Weights of a small masked spectrogram model.
Training: normuon at rate 0.0089, 9800 steps.
Rows from block 3, named by matrix and row number. Rows with one number belong to one channel. Each number is 200 + 40 x the weight over its row's rms, rounded and kept within 0 to 999. All counts start at 0. After the name is the row's rms in percent of the matrix's.
# convs0: first 3x3 conv (model.blocks.3.convs.0.weight, 96x96x3x3), inputs 22-32, a 3x3 kernel for each
# convs1: second 3x3 conv (model.blocks.3.convs.1.weight, 96x96x3x3, transposed), outputs 22-32, a 3x3 kernel for each
convs0.35,102,191,307,196,210,221,226,190,247,194,193,221,182,172,226,119,191,167,212,165,227,170,186,222,194,124,198,193,180,222,212,143,196,290,239,191,230,149,125,143,170,235,273,229,147,203,169,174,218,232,134,209,152,195,197,234,259,150,227,209,158,148,247,200,191,175,187,206,169,280,166,172,229,206,215,204,145,52,133,228,172,179,212,197,217,143,206,305,235,267,220,145,131,116,242,212,157,181,204,177
convs1.35,095,142,204,148,198,160,202,133,194,184,171,210,243,208,156,206,166,182,144,215,189,186,183,243,201,243,197,275,174,255,140,191,212,218,271,193,169,248,274,311,189,213,295,244,119,158,228,210,200,197,188,195,154,154,191,166,232,135,189,169,151,202,194,136,202,186,220,220,291,217,241,162,246,151,176,209,147,205,161,275,184,226,277,211,182,190,243,222,258,301,252,236,277,202,209,177,203,186,139,208
convs0.36,099,147,269,172,175,211,192,175,209,171,235,234,168,206,204,212,216,209,176,174,186,257,141,197,248,174,192,195,191,154,188,105,142,112,211,160,164,245,193,210,136,182,193,198,236,176,169,228,129,191,231,209,200,205,166,258,193,163,175,198,188,201,201,166,177,213,148,232,173,218,223,168,179,220,187,207,297,186,213,251,174,227,178,208,159,226,244,216,229,195,175,169,206,221,317,266,228,167,205,188
convs1.36,108,231,214,191,184,166,244,169,189,238,171,198,181,183,244,171,199,199,203,217,228,232,165,269,287,152,217,180,217,238,148,148,188,199,136,184,222,273,196,246,245,238,167,297,185,260,180,238,218,218,280,224,162,157,234,254,209,172,259,158,174,144,143,145,166,286,181,222,226,211,255,192,157,205,148,205,278,268,280,193,185,253,133,198,228,193,215,198,210,189,239,183,189,229,164,205,162,230,188,254
convs0.37,110,185,194,182,230,260,216,224,194,212,194,184,220,198,369,276,210,195,244,189,200,155,246,121,31,237,227,226,190,195,197,153,128,224,172,190,154,188,182,204,143,113,123,223,176,176,228,181,212,251,170,144,200,178,222,249,213,220,184,136,148,219,183,152,200,223,170,171,131,202,183,250,234,167,219,177,263,244,209,207,158,195,199,186,229,117,309,407,254,233,164,219,258,238,211,197,171,212,245,207
convs1.37,102,267,208,210,169,134,211,210,231,230,223,236,212,213,249,240,222,216,204,222,178,247,0,0,0,250,167,184,265,144,230,270,176,189,198,228,208,193,190,190,227,178,131,189,203,196,151,186,219,114,204,186,186,287,229,242,215,175,217,231,159,195,156,171,224,177,263,270,254,278,227,200,224,160,230,230,199,212,253,228,244,162,186,184,163,156,202,282,146,221,177,239,178,223,212,155,184,222,168,257
convs0.38,096,167,180,162,245,242,105,199,178,139,232,258,233,242,197,185,191,188,244,216,207,212,153,174,257,260,223,195,247,185,222,240,180,142,209,225,218,246,183,227,193,160,223,185,150,221,177,196,212,177,149,147,172,181,179,146,178,233,213,167,180,229,229,228,238,181,219,228,169,165,179,151,212,190,201,209,204,251,183,255,260,190,179,197,194,161,261,304,266,197,125,188,192,259,259,232,204,182,186,199
convs1.38,111,275,263,222,224,244,123,237,252,231,161,243,278,225,153,179,199,168,229,208,220,211,105,170,198,200,246,214,244,152,214,226,133,140,214,155,228,231,220,190,256,185,176,196,223,125,164,200,261,288,247,238,194,216,240,209,189,223,201,276,302,170,158,233,116,208,178,230,243,202,201,234,156,208,180,151,139,191,150,233,226,232,229,185,156,142,213,219,136,190,270,159,181,235,284,203,203,203,171,201
convs0.39,102,216,207,179,216,213,152,275,229,147,152,187,170,132,187,204,180,176,239,207,152,207,154,218,207,239,157,262,244,231,236,196,163,222,161,221,185,168,182,229,191,182,332,242,233,195,250,202,232,148,183,200,190,177,171,157,181,131,188,119,220,186,167,134,233,253,161,151,215,226,217,164,212,182,239,149,168,216,119,186,222,172,249,212,215,255,247,160,192,254,184,205,214,194,180,165,245,183,134,212
convs1.39,099,176,163,163,235,118,111,206,198,210,131,172,230,183,294,206,235,192,203,223,151,173,166,208,170,194,136,234,112,221,205,177,154,200,144,238,166,213,231,214,188,206,275,218,149,295,172,234,228,134,113,52,178,155,162,165,286,193,195,222,198,182,238,256,163,245,255,119,180,192,187,189,136,129,180,245,129,221,222,194,160,230,204,164,245,166,244,216,235,231,194,173,220,122,139,177,163,190,193,169
convs0.40,109,166,170,209,223,100,242,191,187,147,117,108,152,194,222,215,150,235,197,198,257,173,241,202,207,186,194,156,246,219,227,226,219,212,162,189,175,171,176,196,196,282,200,209,206,199,163,124,244,136,121,176,225,211,170,270,179,203,200,107,136,208,165,163,180,195,156,211,183,181,205,166,198,196,245,231,150,119,112,131,199,219,183,139,145,185,238,234,187,210,220,168,102,194,164,195,195,156,231,140
convs1.40,094,127,246,172,220,143,219,220,214,169,178,166,226,190,136,196,171,151,164,178,178,224,170,191,252,211,243,241,213,219,161,204,183,215,131,175,239,203,127,244,195,266,237,204,141,282,170,183,164,170,211,240,249,195,184,201,154,217,203,137,247,183,190,179,165,179,246,173,252,267,231,164,171,244,234,196,138,213,190,219,184,163,256,201,236,316,319,254,231,185,263,242,227,167,192,214,237,197,111,183
convs0.41,096,173,128,196,308,272,210,235,159,232,237,232,234,269,200,204,272,170,193,183,225,126,171,209,202,252,255,177,110,250,247,250,211,239,218,197,189,149,212,231,185,157,231,142,186,201,201,225,138,175,174,244,178,209,226,177,222,155,216,177,227,178,155,243,196,225,224,230,193,244,244,280,189,183,149,205,189,198,231,176,210,201,226,221,177,165,212,224,158,201,275,203,226,221,179,206,219,210,248,142
convs1.41,101,212,190,214,253,225,247,191,252,228,259,225,109,219,147,205,124,122,196,153,217,216,151,248,208,155,197,182,207,195,242,226,245,185,122,84,187,220,258,273,231,206,253,142,249,182,249,226,181,201,219,332,262,182,213,195,171,185,239,198,185,265,198,267,226,145,181,207,234,195,262,173,253,169,134,173,223,250,203,220,147,170,167,188,192,213,154,221,185,202,155,224,152,210,200,150,179,237,153,179
convs0.42,099,243,235,162,233,229,190,215,196,215,153,159,162,234,199,249,208,206,207,179,231,258,203,212,269,292,233,199,216,248,194,169,223,193,223,165,226,144,272,150,224,254,151,206,170,232,252,243,196,218,152,182,187,225,209,248,198,140,171,242,224,256,165,148,250,223,174,233,156,183,168,202,206,256,161,210,119,191,187,202,312,228,229,175,125,170,245,281,155,194,230,224,186,199,322,250,337,193,216,154
convs1.42,109,196,283,258,227,164,215,216,207,239,248,167,192,230,152,223,230,214,258,196,216,129,228,243,208,161,269,224,217,226,308,225,288,291,154,197,168,176,247,119,169,158,186,243,121,229,166,209,231,249,170,151,218,220,206,228,204,199,198,225,192,168,171,215,140,135,175,179,133,198,208,138,202,221,203,227,192,231,233,165,203,170,255,156,218,110,221,243,235,214,217,207,223,156,224,165,157,210,217,155
convs0.43,094,247,197,213,193,265,294,253,237,261,202,175,209,108,129,141,213,274,124,166,173,241,177,152,242,193,199,175,138,197,192,236,143,202,243,195,209,239,205,136,248,167,284,162,196,240,168,197,189,197,168,283,219,128,214,266,258,178,180,225,214,217,184,256,150,218,243,192,267,175,170,209,236,221,163,210,244,208,236,233,150,169,166,158,170,187,221,179,213,179,289,195,105,186,215,191,142,234,134,156
convs1.43,096,183,204,149,240,221,246,216,142,181,253,117,190,222,198,125,201,199,248,243,211,215,197,254,238,132,295,212,171,207,115,222,252,229,218,231,261,214,169,236,245,269,224,251,233,204,150,216,222,124,174,132,203,187,236,168,190,275,257,277,249,173,196,149,165,121,186,246,232,134,203,225,236,249,226,198,244,230,200,167,211,187,150,192,144,206,204,132,224,243,181,130,214,200,161,133,161,109,215,155
convs0.44,100,270,241,194,176,226,213,236,219,187,176,186,198,147,153,165,238,262,228,165,223,195,223,252,244,161,208,228,155,217,204,123,162,200,134,189,211,181,163,187,156,229,170,190,187,209,182,158,227,186,263,220,259,162,126,185,231,186,181,254,144,217,161,222,254,207,204,185,232,218,235,175,169,210,220,247,236,278,210,258,251,109,265,152,238,261,177,188,271,143,160,175,190,127,247,133,179,178,187,220
convs1.44,102,171,155,133,264,227,174,293,240,150,162,190,227,159,155,202,237,188,244,258,213,173,246,223,195,201,161,204,202,225,246,165,220,248,189,201,164,271,298,161,212,227,120,203,156,199,113,217,168,96,118,197,170,235,219,158,272,244,258,245,153,178,218,203,153,197,242,120,187,197,161,155,239,178,199,126,187,241,218,158,195,204,172,219,161,257,209,166,257,170,193,156,180,286,224,188,168,194,149,190
convs0.45,103,173,225,254,150,230,196,229,230,259,273,147,178,244,298,145,225,204,270,163,200,220,251,249,185,144,227,172,147,114,204,153,218,238,165,189,206,222,238,222,227,173,232,231,166,268,240,223,255,126,190,214,140,300,198,163,200,222,193,225,185,176,198,169,226,183,233,197,204,244,239,213,212,167,246,199,222,221,222,111,226,182,203,206,159,209,157,234,173,164,123,217,270,155,136,176,226,206,188,157
convs1.45,088,190,289,215,162,213,253,286,184,264,181,199,242,203,251,267,282,223,215,181,227,215,222,217,220,254,233,178,170,204,163,246,180,229,237,182,151,126,141,179,156,136,194,181,140,142,203,222,154,246,237,231,219,184,177,148,231,244,207,283,212,123,183,157,98,195,211,123,180,163,155,176,182,199,150,187,258,246,191,253,127,213,191,147,149,160,106,251,195,218,189,252,280,259,141,171,109,243,212,210
convs0.46,096,240,245,248,180,200,187,246,224,145,189,199,216,163,141,277,113,280,243,163,198,152,182,187,169,261,174,160,138,211,215,149,172,163,152,247,177,150,182,183,262,204,249,292,249,245,211,162,241,251,198,246,206,206,220,120,209,222,209,155,132,250,195,224,204,187,179,218,238,243,236,203,236,183,133,172,169,211,188,179,196,203,227,151,192,181,175,266,204,159,262,200,247,248,227,171,40,186,192,212
convs1.46,096,217,146,122,153,143,185,186,187,258,212,168,148,106,252,226,228,285,220,252,161,141,187,278,166,252,253,127,217,244,192,181,275,257,159,230,176,156,196,132,218,189,194,226,220,253,113,127,255,214,250,171,213,231,214,241,194,191,186,218,116,181,241,184,155,170,224,163,237,170,214,234,209,239,236,181,276,272,231,194,201,255,139,199,136,212,214,196,158,222,180,212,186,162,174,114,175,165,142,219
convs0.47,104,198,155,237,157,177,193,220,178,204,167,147,202,191,112,189,176,176,184,187,174,215,189,193,184,217,213,172,236,117,150,144,111,161,181,250,182,176,289,121,177,265,191,271,230,197,176,170,216,165,219,229,276,191,185,167,215,205,221,234,179,190,172,180,205,228,288,190,269,278,244,251,247,208,249,247,144,185,149,222,116,164,224,266,201,312,129,129,194,180,253,203,262,188,241,262,197,200,176,287
convs1.47,099,190,289,185,127,199,182,201,158,214,260,137,231,191,187,214,194,214,245,164,219,145,176,200,219,196,188,163,182,184,238,239,235,288,234,227,157,219,243,200,168,223,205,234,142,224,274,187,221,206,137,184,198,250,168,214,250,234,202,165,218,242,239,195,210,230,191,252,228,229,216,219,215,257,239,228,292,237,170,165,212,178,173,181,181,170,211,180,159,169,203,191,262,225,262,163,153,185,116,155
convs0.48,100,219,181,226,179,138,189,186,143,147,261,271,208,237,177,224,206,208,206,139,226,202,134,218,190,245,225,217,203,250,180,186,232,187,161,202,157,183,211,173,144,233,181,171,172,181,104,109,118,150,97,227,210,194,216,217,216,199,173,211,223,215,211,156,226,249,172,187,237,227,257,205,240,122,195,111,171,274,168,215,199,175,238,181,181,261,258,184,221,207,191,199,220,172,274,153,161,193,129,202
convs1.48,098,150,206,199,128,203,146,253,283,209,239,158,238,195,209,151,180,235,214,225,233,152,155,167,165,210,190,207,122,159,173,131,191,149,238,203,133,214,243,194,229,160,247,132,254,217,198,173,141,145,130,119,122,139,100,137,162,171,99,138,152,205,208,194,222,247,154,270,288,163,199,224,150,167,178,156,169,185,274,194,196,257,217,201,215,196,163,246,184,177,187,123,165,164,280,237,137,193,264,229
convs0.49,095,194,249,131,275,289,164,187,315,182,243,209,239,237,148,252,257,164,124,188,261,181,224,283,207,238,208,202,250,253,212,125,189,246,260,242,207,165,173,241,240,193,152,205,167,220,159,250,139,208,256,146,233,259,220,223,187,245,203,209,155,219,215,187,178,224,167,158,273,163,189,202,213,188,237,179,198,227,171,223,255,186,200,245,207,203,243,258,148,231,158,234,217,215,244,286,140,252,234,223
convs1.49,099,193,268,242,208,280,274,193,299,224,201,242,176,256,168,259,207,194,278,135,258,218,239,182,148,168,205,135,265,195,201,220,229,305,197,198,194,209,142,164,190,203,199,140,235,190,203,218,162,255,187,206,196,249,176,233,139,231,212,185,133,154,251,222,175,181,177,156,228,261,251,200,198,173,177,195,132,207,185,115,167,250,199,160,195,283,154,242,171,188,198,189,197,241,273,225,280,225,192,218
convs0.50,098,218,193,233,255,182,304,173,139,226,265,137,215,81,207,78,191,240,236,204,237,206,157,268,256,212,220,229,171,179,281,243,269,279,157,191,221,164,226,185,206,137,131,191,120,180,193,214,130,267,218,256,213,213,195,166,233,162,161,183,223,239,249,184,211,153,146,251,211,190,205,212,214,202,177,218,206,192,263,215,247,154,218,157,210,160,239,246,244,215,207,186,193,208,261,252,250,182,192,224
convs1.50,102,221,264,190,225,229,181,129,254,196,245,214,123,155,119,214,201,193,120,223,218,172,241,150,171,231,243,179,228,154,178,169,227,242,192,228,134,189,247,215,192,164,155,196,202,261,208,209,142,222,172,188,154,152,225,263,157,162,178,181,166,249,196,176,264,227,217,175,177,229,132,229,203,243,177,205,227,220,216,243,234,211,199,182,206,263,167,204,153,144,263,199,252,223,187,217,216,230,204,220
convs0.51,096,131,223,219,157,158,228,177,245,162,138,170,228,172,203,172,279,292,241,175,189,174,192,236,239,186,235,265,115,171,247,173,196,216,157,229,219,218,210,163,194,262,239,222,167,222,152,171,230,205,222,207,214,177,234,183,236,210,170,195,216,229,211,173,146,197,193,163,233,235,182,165,213,249,212,185,172,135,143,243,236,139,165,222,257,120,214,215,264,183,287,279,162,187,170,144,253,216,149,172
convs1.51,108,150,236,254,132,254,201,186,265,149,182,145,218,150,239,238,170,233,248,218,204,206,195,209,184,180,173,174,184,202,176,146,239,199,117,223,241,164,87,218,183,187,249,185,149,171,248,284,218,154,175,117,173,205,172,255,305,210,112,234,180,165,139,165,264,192,103,198,241,174,244,188,165,170,156,147,234,216,206,267,190,229,187,207,197,157,198,238,197,146,238,242,190,205,184,237,214,244,209,149
convs0.52,102,235,209,201,196,210,164,218,264,138,198,267,132,250,190,219,207,238,165,211,252,207,168,245,257,262,237,180,291,243,150,261,292,248,207,248,170,202,186,167,223,176,234,159,197,169,212,236,241,185,171,186,201,258,169,189,249,271,232,180,210,190,251,171,188,245,159,139,175,170,197,186,183,160,173,165,146,173,165,155,166,182,153,274,270,328,241,97,207,182,211,133,197,133,117,221,266,134,187,230
convs1.52,096,223,255,173,193,261,248,179,174,170,180,234,193,240,132,107,244,207,118,216,201,152,134,148,220,189,219,248,213,183,162,258,197,162,209,256,171,177,210,192,118,230,259,160,224,183,277,191,188,195,200,138,159,175,156,141,186,172,197,243,211,180,143,181,239,268,207,121,197,228,212,157,252,181,200,239,166,137,220,230,151,220,232,159,207,184,213,206,185,101,180,227,210,175,178,211,248,241,186,194
convs0.53,100,246,177,207,318,281,230,277,196,228,156,275,270,147,165,198,223,196,239,152,242,174,126,142,224,190,233,150,192,260,232,183,238,196,192,151,184,231,230,120,223,206,280,173,169,181,272,175,215,247,158,138,243,173,269,148,244,217,232,283,235,212,153,212,197,249,204,220,199,220,163,223,204,237,276,245,217,203,149,231,207,265,158,165,141,167,175,145,107,223,201,140,208,198,236,255,184,191,195,170
convs1.53,101,186,233,246,203,203,223,227,234,197,180,163,279,204,135,247,176,174,232,213,148,176,239,239,231,150,136,221,233,243,188,179,255,173,192,292,157,182,243,218,240,285,192,179,222,136,259,181,241,181,131,121,186,236,213,228,196,133,131,204,216,127,178,189,183,225,236,189,213,224,224,171,243,236,235,239,210,253,188,162,232,283,218,283,162,144,134,201,135,176,212,149,212,170,111,174,214,146,150,162
convs0.54,100,214,262,225,191,250,152,242,157,230,143,215,195,225,283,191,212,275,175,258,250,164,179,198,204,149,181,281,132,184,215,124,229,240,209,171,230,162,94,251,224,180,186,151,201,190,228,193,182,194,154,272,156,177,295,264,258,180,218,207,177,233,231,257,211,150,164,226,136,209,202,185,179,202,190,193,212,211,146,215,213,225,150,208,230,149,182,138,228,286,198,169,200,201,143,192,200,171,290,171
convs1.54,096,207,135,140,196,146,236,210,187,214,161,168,151,184,179,222,168,168,181,180,224,131,270,150,222,194,241,198,149,236,147,221,194,201,170,207,220,196,140,285,158,198,163,184,204,229,187,220,181,245,208,220,177,225,163,228,228,216,131,192,165,205,107,172,216,210,163,219,222,170,194,203,204,141,252,186,262,232,230,197,209,242,196,214,165,206,240,250,204,214,210,233,173,210,257,279,247,169,175,181
convs0.55,099,172,198,243,146,204,150,129,187,175,169,207,233,95,177,235,277,264,170,214,194,272,248,215,156,176,177,228,239,206,237,177,219,135,220,201,188,228,205,266,164,163,128,207,175,191,209,187,170,251,166,180,137,250,235,195,176,179,182,186,237,174,192,246,248,152,235,205,206,228,152,222,178,250,151,150,178,222,199,158,204,301,146,200,237,177,242,265,251,159,196,141,161,244,150,152,220,211,184,231
convs1.55,103,250,226,206,180,144,140,156,236,221,237,223,252,180,209,264,191,222,243,169,266,264,253,209,210,204,186,202,250,186,260,277,164,288,190,234,200,255,180,190,214,165,74,195,254,198,280,182,249,209,233,221,167,274,219,279,242,206,177,224,158,181,162,228,175,256,205,248,211,199,179,178,146,165,256,189,223,259,159,232,203,130,104,232,154,204,189,217,145,161,266,221,144,185,244,201,187,137,166,275
convs0.56,098,225,211,186,179,230,149,244,161,121,119,250,275,231,240,212,227,151,166,185,191,214,156,159,223,221,228,203,185,231,279,196,268,191,205,150,173,191,150,223,285,173,136,149,175,163,195,187,255,233,281,191,172,229,175,128,232,174,183,219,236,209,222,240,172,198,187,200,213,228,223,160,197,170,183,215,152,268,169,211,185,143,265,117,130,208,140,244,190,262,189,224,181,188,276,229,194,158,197,257
convs1.56,102,229,254,201,185,221,238,199,178,163,168,231,219,249,247,186,241,161,249,185,230,223,199,231,186,195,238,176,192,244,231,195,237,226,152,99,125,188,173,161,261,166,209,156,128,170,158,264,224,157,250,182,166,236,154,157,226,212,187,190,174,167,189,213,121,243,143,243,168,144,225,235,144,175,203,222,218,195,255,198,240,262,191,140,258,220,167,207,203,160,187,187,229,236,213,165,241,176,224,213
convs0.57,096,188,172,220,133,137,229,182,291,206,159,136,235,206,169,233,199,204,213,200,197,265,206,209,232,249,119,156,219,221,101,224,224,126,174,243,244,175,186,140,258,169,143,228,180,168,162,180,158,249,117,182,210,192,125,228,232,175,158,193,173,183,247,195,140,180,232,266,294,209,172,194,217,253,123,232,246,180,216,184,167,152,164,190,260,224,188,249,164,194,243,244,229,159,159,195,186,193,165,198
convs1.57,093,141,171,263,214,229,206,199,231,165,160,184,172,237,164,217,230,197,225,263,226,171,174,158,180,177,245,195,172,143,180,164,192,207,217,160,149,194,235,233,230,238,167,248,221,182,239,185,161,218,284,187,206,228,132,145,182,194,206,131,173,158,229,156,202,248,239,242,188,246,159,273,269,234,231,173,198,233,187,156,158,133,151,167,157,152,209,244,178,187,185,180,181,165,185,161,140,157,154,126
convs0.58,102,181,236,193,129,232,181,178,242,198,175,150,207,221,155,216,125,247,170,213,160,215,234,171,208,152,215,217,130,229,169,229,230,180,139,188,183,238,146,141,172,69,216,200,132,227,235,184,194,207,193,185,246,213,192,233,242,175,171,247,190,224,249,165,207,245,164,205,210,214,276,195,168,222,281,190,189,352,274,209,301,215,250,130,229,221,201,183,176,263,198,190,177,232,207,204,144,165,221,184
convs1.58,104,137,193,104,191,139,150,240,181,228,194,221,245,243,230,200,274,264,178,169,141,143,198,219,210,190,218,118,258,256,197,241,286,205,206,258,164,222,200,215,238,95,174,201,150,196,175,207,181,180,154,159,218,244,253,199,218,247,198,253,201,235,249,248,201,205,261,174,233,276,196,235,254,171,207,159,258,244,214,213,329,180,221,246,158,223,218,217,179,242,208,199,239,160,207,199,138,197,219,223
convs0.59,093,193,152,237,211,229,191,214,232,137,239,280,158,188,269,283,210,231,149,257,193,231,178,165,237,175,158,199,208,231,217,260,230,110,153,195,129,194,246,242,199,213,150,199,239,214,213,188,193,221,213,179,218,149,122,155,240,201,170,246,224,184,151,168,189,179,248,189,156,214,252,253,240,251,200,203,228,206,247,138,174,260,159,144,215,141,162,309,221,245,229,207,155,227,199,184,198,226,209,297
convs1.59,106,225,137,194,215,161,142,189,202,179,249,214,221,157,145,212,259,173,233,206,180,182,126,226,223,200,204,187,207,180,196,275,283,174,223,153,207,282,261,220,223,147,179,201,198,167,202,206,124,178,212,161,224,156,159,209,187,171,160,156,183,229,206,186,258,160,233,188,181,218,157,186,152,178,207,236,185,223,225,154,185,182,197,240,233,156,234,128,196,152,142,204,179,192,221,227,151,223,213,160
convs0.60,098,217,215,188,233,250,185,180,290,153,166,185,203,165,230,203,203,170,175,229,248,296,232,194,142,235,246,235,234,203,195,160,210,257,178,169,199,192,131,158,141,222,182,168,208,242,253,195,214,218,153,249,169,174,193,196,255,239,192,186,239,234,193,186,215,185,235,235,172,181,230,164,209,200,144,197,242,225,221,139,200,134,165,302,212,264,192,195,204,180,230,165,192,183,191,171,233,187,199,174
convs1.60,096,199,168,235,158,131,138,196,153,164,199,209,218,244,140,189,172,245,163,148,197,175,236,183,169,212,139,196,186,199,208,178,180,206,214,193,161,120,198,188,157,210,258,206,135,176,223,224,111,154,186,186,244,217,209,185,195,250,184,168,132,193,83,255,195,147,198,146,194,183,207,179,228,209,211,203,198,214,234,139,137,134,182,231,183,241,178,162,183,230,170,235,226,177,205,266,256,131,151,189
convs0.61,092,197,235,225,211,256,182,217,245,191,173,186,244,246,169,124,209,178,249,237,226,212,247,166,152,221,137,282,153,193,199,256,124,248,229,213,238,210,181,173,252,147,259,140,211,233,246,224,176,234,237,184,167,211,209,244,226,154,187,169,244,136,231,205,148,245,186,254,154,132,190,225,165,202,275,263,198,231,160,191,254,155,266,163,235,140,275,230,219,245,147,207,196,181,242,204,162,210,207,198
convs1.61,107,220,210,197,247,184,239,220,230,214,140,227,153,229,239,156,142,147,283,234,196,193,195,228,116,201,178,159,175,244,183,254,247,135,184,146,268,229,111,219,252,151,135,246,162,225,247,212,217,214,284,200,239,202,254,195,220,239,186,186,241,226,164,198,220,246,123,221,225,163,187,232,167,203,199,212,231,177,209,161,235,174,245,195,223,134,194,265,244,199,163,234,190,166,277,155,153,232,229,223
convs0.62,102,217,203,207,192,204,217,189,137,237,173,145,257,233,157,185,238,232,157,230,251,261,151,213,200,165,146,180,192,249,213,169,151,222,197,236,257,140,232,231,137,165,262,165,175,214,197,216,210,158,197,74,225,291,175,160,186,257,149,174,268,193,192,233,218,186,162,229,236,227,214,146,238,213,204,203,194,235,177,229,257,207,252,151,190,113,218,232,184,253,105,263,116,150,186,212,247,225,205,234
convs1.62,097,223,248,149,81,227,240,163,189,204,267,226,204,258,140,183,117,206,187,153,155,204,168,168,210,171,155,172,227,206,201,198,217,200,200,198,160,195,203,164,215,219,240,165,139,144,157,233,186,182,195,222,178,221,190,200,163,208,132,197,181,191,150,203,244,231,187,215,150,200,248,234,175,181,222,173,189,282,250,219,217,241,232,187,202,208,212,256,189,212,164,166,145,168,226,149,219,248,267,178
convs0.63,097,229,227,218,246,248,239,125,157,245,187,171,157,166,236,284,221,269,211,205,163,218,171,134,151,171,183,196,171,174,178,204,237,175,150,195,201,169,194,206,187,242,158,163,209,174,147,169,205,186,74,249,140,201,203,179,128,130,145,236,176,180,245,238,221,159,182,128,148,169,123,172,254,173,179,149,203,219,209,205,257,201,154,149,156,268,236,187,231,166,208,212,206,236,196,176,77,197,217,116
convs1.63,099,111,170,105,214,210,201,165,200,135,118,167,132,133,135,203,224,140,178,210,246,206,234,213,230,177,244,259,130,200,152,275,176,104,154,226,160,190,132,194,298,151,172,159,256,239,251,151,226,164,250,216,244,185,188,197,171,170,195,148,149,195,192,157,167,178,186,164,166,233,235,242,196,220,226,223,180,206,203,219,237,246,231,147,222,233,216,203,218,246,205,225,194,215,164,214,273,217,176,226
convs0.64,094,254,178,277,236,202,229,154,210,237,202,193,197,277,166,187,207,241,238,174,192,235,241,202,212,246,233,196,248,141,259,162,165,194,271,232,186,238,206,205,217,221,125,170,188,230,246,192,225,221,216,213,194,120,136,90,176,213,194,237,208,223,228,221,159,209,188,236,138,233,170,192,217,227,190,184,252,271,207,143,206,151,180,183,160,201,174,132,219,239,180,151,196,222,131,240,168,173,129,213
convs1.64,100,217,197,200,184,207,131,149,210,145,213,148,181,257,180,225,207,237,247,224,136,159,209,223,201,209,197,271,235,168,132,211,197,166,189,269,229,226,178,190,230,202,165,230,159,171,214,264,225,188,234,182,189,137,208,189,177,151,238,197,142,199,178,211,236,264,256,198,257,154,174,134,225,230,199,176,217,203,166,277,292,235,248,226,154,269,243,175,218,237,229,192,198,269,190,162,236,198,221,191
convs0.65,099,198,252,227,221,215,202,185,253,189,177,153,264,234,244,141,143,262,223,160,203,159,176,203,265,200,225,204,193,263,193,187,175,214,121,224,162,236,215,177,179,213,243,223,139,190,242,228,255,155,202,161,213,255,248,217,239,266,247,220,170,196,187,145,162,202,172,172,202,226,164,203,200,170,224,257,109,203,214,265,224,274,237,138,203,135,191,181,181,173,219,206,215,214,246,230,154,154,130,246
convs1.65,100,137,221,203,184,172,190,247,248,211,268,199,259,201,229,218,104,184,206,231,200,219,165,232,172,226,218,200,180,174,259,185,249,219,206,122,138,168,222,245,241,142,234,250,118,216,139,170,266,230,160,236,193,147,145,183,217,242,184,195,172,147,164,198,232,164,194,184,220,236,234,186,227,249,250,263,207,208,168,155,141,142,219,168,252,174,162,187,157,234,164,184,237,173,239,164,169,227,213,162
convs0.66,101,144,229,199,96,157,136,170,189,150,233,236,200,233,287,200,241,183,207,211,260,151,127,208,220,209,240,365,206,196,153,329,274,240,261,214,190,202,209,204,172,157,194,174,116,244,183,201,220,155,176,216,213,158,157,188,189,215,157,139,227,184,236,178,205,216,177,216,131,188,193,218,185,223,220,219,202,206,186,224,166,97,228,210,235,192,252,172,206,241,155,214,205,212,251,184,219,248,233,156
convs1.66,094,165,188,203,228,198,203,193,201,194,207,253,259,239,218,202,194,229,252,195,211,237,169,251,271,210,143,255,270,173,162,293,262,226,155,197,192,180,191,275,238,234,177,201,224,192,202,167,178,261,280,245,180,147,178,248,186,226,207,260,157,190,253,244,188,186,202,227,177,236,196,197,193,141,232,139,172,158,227,188,132,203,166,179,150,147,201,256,227,166,178,209,163,172,196,208,190,189,230,142
convs0.67,102,166,148,167,245,232,186,141,212,200,190,256,135,212,234,172,345,185,193,175,185,273,136,138,247,225,217,175,210,213,175,226,234,226,222,156,186,171,166,240,184,214,170,172,177,183,189,183,147,271,241,191,249,183,204,184,266,178,205,219,261,187,234,253,192,208,178,167,209,185,182,208,191,223,220,141,230,190,180,185,177,194,154,221,187,152,138,206,198,157,177,230,237,182,216,288,200,216,205,171
convs1.67,086,220,185,241,177,201,187,155,238,251,180,153,167,171,116,207,234,160,188,224,219,202,211,202,195,177,274,256,172,118,238,189,200,168,236,159,161,186,188,231,249,195,302,231,201,237,185,211,161,113,128,185,206,205,205,191,181,237,226,203,211,215,160,247,235,220,211,253,170,177,159,162,159,123,226,217,204,210,215,199,169,185,168,194,259,181,183,201,260,174,265,169,274,138,144,200,244,256,158,184
convs0.68,095,167,193,160,181,199,194,180,111,148,168,205,178,178,282,217,281,231,223,200,285,179,184,201,194,253,245,189,213,194,184,212,152,170,244,184,174,251,121,154,222,222,142,193,242,164,176,161,190,153,163,158,235,219,234,216,143,210,127,166,199,207,163,181,225,201,189,225,157,178,141,237,224,126,158,288,243,266,286,255,198,178,190,154,182,101,269,257,127,196,156,219,271,247,242,207,192,269,222,157
convs1.68,103,104,129,149,212,261,223,222,185,174,197,199,145,184,160,260,233,148,192,172,204,141,144,201,246,221,188,255,195,219,180,241,221,239,221,193,152,232,115,245,200,169,214,194,283,271,248,170,196,203,142,177,153,228,234,184,204,240,226,159,199,255,235,236,174,255,254,213,190,243,174,163,243,209,198,187,248,267,209,187,230,279,132,230,239,96,189,345,265,232,219,173,208,186,189,203,80,107,238,218
convs0.69,102,179,199,192,164,235,236,232,201,214,198,208,203,207,165,224,222,166,205,194,226,174,256,192,223,221,191,266,259,241,226,236,166,206,172,258,240,202,216,143,196,175,235,185,241,266,213,242,193,254,175,260,186,227,182,182,149,233,173,232,145,146,189,216,194,205,176,213,207,210,189,204,248,153,234,236,226,153,239,199,169,160,179,156,145,304,115,180,230,142,166,232,202,204,238,213,196,266,174,113
convs1.69,109,161,152,256,215,185,229,205,158,147,160,183,207,158,232,238,178,207,220,174,225,178,199,217,186,158,205,218,150,223,211,210,206,202,253,173,181,150,150,282,187,194,231,262,124,163,199,214,147,211,239,159,199,189,155,189,187,180,206,150,197,225,231,270,145,228,197,213,270,172,178,230,235,223,151,152,205,278,212,197,262,69,106,229,220,219,247,153,187,234,256,219,155,169,220,197,260,214,158,159